config.toml
model = "contrastive image-text model"
dataset = "analogue clock faces"
train_examples = 97500
image_size = 64
crop_scale_min = 1
horizontal_flip = false
rotation_deg = 5
tokenizer = "word"
vocab_size = 74
loss = "sigmoid"
embed_dim = 128
encoder_arch = "resnet"
encoder_norm = "batchnorm"
encoder_activation = "silu"
encoder_drop_path = 0.2
encoder_depths = [2, 4, 2]
encoder_kernel_size = 3
encoder_stem = "single"
encoder_avg_pool_shortcut = false
encoder_widths = [80, 160, 320]
text_encoder_causal = false
text_encoder_width = 384
text_encoder_layers = 10
text_encoder_norm = "rmsnorm"
text_encoder_norm_position = "pre"
text_encoder_activation = "star_relu"
text_encoder_mlp_ratio = 2
text_encoder_head_dim = 16
text_encoder_fused_qkv = false
text_encoder_bias = "qkv"
text_encoder_qk_norm = true
text_encoder_parallel_block = false
text_encoder_inner_norm = false
text_encoder_drop_path = 0.15
text_encoder_positions = "sincos"
init = "orthogonal"
residual_init = "none"
optimizer = "muon"
muon_scale = "spectral"
lr = 0.022
momentum = 0.85
nesterov = true
orthogonalizer = "newton_schulz_5"
adamw_lr_other_params = 0.0019
grad_clip = 1.0
steps = 27000
batch_size = 256
epochs = 70.9
lr_schedule = "wsd"
decay_fraction = 0.3
final_lr_fraction = 0.1
warmup_steps = 1350
weight_decay = 0.003
adamw_weight_decay_other_params = 0.05
Rows from block 3 of the image encoder of a small contrastive image-text model, named by matrix and row number. Rows with one number belong to one channel. Each number is 500 + 25 x the weight over its row's rms, rounded and kept within 0 to 999. All counts start at 0. Numbers have three digits each. After the name is the row's rms in percent of the matrix's.
After each channel's rows are labels from the 100 images, of 14848, where the channel reaches its highest value: "colour at peak" is the nearest of a few named colours to the mean colour under the peak; "lies over" is the class under the peak. Only what is clearly more common there than usual is listed. The data: analogue clock faces. In brackets: how many of the 100, against the usual share in percent.
# convs0: first 3x3 conv (encoder.blocks.3.convs.0.weight, 160x160x3x3, each kernel summed), inputs 54-107
# convs1: second 3x3 conv (encoder.blocks.3.convs.1.weight, 160x160x3x3, transposed, each kernel summed), outputs 54-107

convs0.17 093:518472537512517509482515496485508489563520482492551463543527490519505490481498497509492503514451499502461460452495487453491517455511488546489478468503501488450490
convs1.17 095:511517518483488538505496525529517513486543479498468548500506506522472506480541536495469467487498515531480524550526524502591497526505480528497469489465484508518529
colour at peak: grey (61 vs 28.1)
lies over: minute hand (41 vs 1.4)

convs0.78 109:497494443510477529479502547556522454515543480495520514449475495487521548489495531529503507461529522507488484473478512509499491466483523462489473455532476493481450
convs1.78 092:496528520472480539503523471475479516505536467536507470503488500466462489488519511481472495489465476455560485546508476489538487473503480455492491456485499497585507
colour at peak: grey (76 vs 28.1)
lies over: minute hand (42 vs 1.4)

convs0.80 095:513455479466478510479467473495503498497457514509474512494511521462534495442522494486481497497462527517468450561488502502475464487447509497488502485522533543524489
convs1.80 116:493527486539544483512484507508507484500447487505550530448475486482520514527486508530512490515487480455501513491437466518481518571499535494515485542486523448508488
colour at peak: grey (81 vs 28.1)
lies over: minute hand (73 vs 1.4)

convs0.110 087:524527469464475521492507467504478537513503487458533519506503496483459531481503493509471469497464492493482517494475500468497502512522514456468509486476519510466471
convs1.110 086:483465489525488524511522516506490518447490484504489458532549467495482481488502535513504507487507455516489510487531486545495496522474504486530527522455465476530526
colour at peak: white (35 vs 12.8)
lies over: face (96 vs 41.2)

convs0.85 094:447488500465522519503483466517499454535435514507527514529490452464540435512487513496493505504498508486461457520502487459489487490491473471499462508492490480468524
convs1.85 097:496476486528503516485513490482499494517510482496523501475467496482514503520488509506489469493521439543527518496436458510480557530489530525514529505525504537501544
colour at peak: pink (40 vs 19)
lies over: face (97 vs 41.2)

convs0.52 103:465497474508477455499467478487491543505500510461493455510467522494478490522459466517540497530457511496428488469490508530495530512478493506487520509468497485554483
convs1.52 106:493466495441476496459486482486460469477498493504498536483466460456530489498500503491490518505506491531495487481460483469492479498465487477457502483523495484472503
colour at peak: grey (64 vs 28.1)
lies over: minute hand (50 vs 1.4)

convs0.158 097:501504568527494529479465554517453479490502524509486481495477495476516486463458508537542508441502480500487491555478446457470564475509516473493488499536496459485482
convs1.158 093:525474501492503515502524482521522478499473518496540502506559466483496469472543506506488488522498521509491500475493538528515457539507507480507505501469495470464551
colour at peak: black (39 vs 12.6)
lies over: face (99 vs 41.2)

convs0.24 114:483486497509475493520494497496502521482529481440464525505506522521531466454489495468512491541504537474509492457532483506505510473480535531494453457465489474510473
convs1.24 109:506500474473488499492522515492493466493495489490477461493461470496457472504553503503501486470497479493478460486513484490537472532499507449483469469534497499502508
colour at peak: white (54 vs 12.8)
lies over: face (98 vs 41.2)

convs0.74 102:489516520477488496469463509461496544520513476531495530505474463505515493500510505482480523507523538510481476503471511478517511487500488553474518485521468547458483
convs1.74 100:494523482533496434516531499458491463441487489458515494485560497517471530478497492513537494523483502473526485511469533517482525503478532480505474497502530476527537
colour at peak: grey (59 vs 28.1)
lies over: face (68 vs 41.2); minute hand (31 vs 1.4)

convs0.159 097:577488471468503482501493503525503465542481497533546524492508455473520521522523529502508541469511521516525477487485560476494478486502464456482486504491465532460472
convs1.159 102:482489533467475474495544501506480481494498471474468497454541489434475461462486476544499477526482496501521500546481467539510498560491526495520476489516519494506520
colour at peak: grey (63 vs 28.1)
lies over: minute hand (41 vs 1.4)

convs0.41 092:487495451465478492507480494463469474498503495491505506511486490556511484470542478479492483460538506472478461468519433511527504464511517491495525521469489488455540
convs1.41 105:486532543508479434483535509514516526515477499503505516535552483507504495482461495511484466546453538519494521515508544483496488553471467518507524495496518496469535
colour at peak: grey (60 vs 28.1)
lies over: minute hand (81 vs 1.4)

convs0.60 104:441483458479463549538462511458512498480496484479551522475446504539487527521470518512499469506515495502481490499493511544461491533486479473484510551551475464504492
convs1.60 101:528491499481473479509472505470507508469512486477452491488469472551470447504492478539504509459478535486482474493496464493508507497470500517470510471527521473485490
colour at peak: grey (58 vs 28.1)
lies over: hour hand (56 vs 0.8)

convs0.139 105:482505493479520504459527518490506471472508485494527449517540542430486482476525495522484477467483541506469530495502465526499533472502486481539500489490478500506502
convs1.139 115:468486487480476523505455490555498516493531498518460520498480448531485491534475514511511497496500471462537479500517511497531466523491514476486524535472459472466501
colour at peak: black (33 vs 12.6)
lies over: face (100 vs 41.2)

convs0.7 091:510507489511512528541452513510518455524459481520477492507477539498515497500450497504534481433498468497458471541472474473480490459483458478530511503508525511496481
convs1.7 091:497504491512514529487522499537520501494494488526494472472506520506518511502531518494506528490531506525482511544506514480504520532511464488530547468457478479557477
colour at peak: grey (65 vs 28.1)
lies over: minute hand (51 vs 1.4)

convs0.45 114:474485526444460522481466483514505510502484491482522511498469488481506492464531508494494558433531492492495468530505491502454472548470464486505512558497462506499519
convs1.45 104:509513494501487464500499504487445538507509498470516507464498486479524494519458455509502495545482483507487473464469520516505569488474538463472513460542471541500487
colour at peak: pink (42 vs 19)
lies over: face (99 vs 41.2)

convs0.29 098:510492489487493504496511519503510482519497509538489480531492552486466493508510457474487501504522512499469450531489479512480491475475464494493509505531519507494501
convs1.29 091:507548532463513442493532490472464499484475535495520527511499541489532496461517495541511482507512502473492548492555532473503514537474498502454459501506500486548494
colour at peak: grey (65 vs 28.1)
lies over: face (81 vs 41.2)

convs0.128 095:480522491494510493449506475514464507488487474499482486518491501464488495534495484488513526535487558494472489499476456530458478535484486509474471521492504537511443
convs1.128 101:504496500471496482470507516460488533479507563501540500482486508526510471506482478532508474458515468487496445500520509513497481510474511504491488504497468462480481
colour at peak: pink (45 vs 19); white (39 vs 12.8)
lies over: face (99 vs 41.2)

convs0.16 114:503480496492484482465530447482515459501499515530469519490533466461473502463500501463505523459419534490501481500494459456479474499525477512464454501507498484472511
convs1.16 110:495501571504494513519547489473506470494462498491533515503499489512489501486498524540528503529500459473506503493508496479492550488494484463507494479475565514443463
colour at peak: brown (41 vs 18.8)
lies over: hour hand (83 vs 0.8)

convs0.57 114:569441514498496480523512459505494459491518483559484498493503505505544561500482522463489567486489518512500489528502512506523511513470540484503488472508499480499536
convs1.57 115:443532436495483485509461495530495513458502497462572490455510465485503466502528479454502467513508496520528488477495455500498503446498498491492496478497503484506495
colour at peak: white (45 vs 12.8)
lies over: face (98 vs 41.2)

convs0.79 103:492487504439479485493487505494503458469498499575478510521515462482511542508491486479429538486476488527457494514490497499451486484534489525484477525459509508458498
convs1.79 103:464498496487475513491522469474508509515482517453521493588567585485450483521514504522503446514487513492516496502519519473457507485531515461501474473507481505541529
colour at peak: grey (67 vs 28.1)
lies over: minute hand (56 vs 1.4)

convs0.101 085:506516491465471437485505528497537471490501507466542524463523483512505556495549510453465509487496535479507505452484465528511500503465494496491493542482502479503519
convs1.101 111:482427522532457483488470466443492509491488489514526523499475502474481485502478525530477492499518519492489513479484527477450489476462466455521521477477512503503531
colour at peak: white (35 vs 12.8)
lies over: face (97 vs 41.2)

convs0.10 092:507504466474527479456540476476490495494504521508483472480488467524473517520487497502489538494505503494494450476488464476488516498527496489453500490522490473488477
convs1.10 096:467498507503475512501506474504498518511470511527505494491497515485508479463466495523532469492546509513493485518534537483511461494495512494475487450469448482500512
colour at peak: white (39 vs 12.8)
lies over: face (95 vs 41.2)

convs0.127 114:464524545495460522463501497485466507488474537502463437523512482470529487515504519523544495485527515496479489518507508491458510520521506436479493518510516498482512
convs1.127 124:494451456517479492494502464520525490504462460501550469500534505454520469486516503470511543479485473493491470499455532486480520481463464478532476493476480485486506
colour at peak: white (41 vs 12.8)
lies over: face (98 vs 41.2)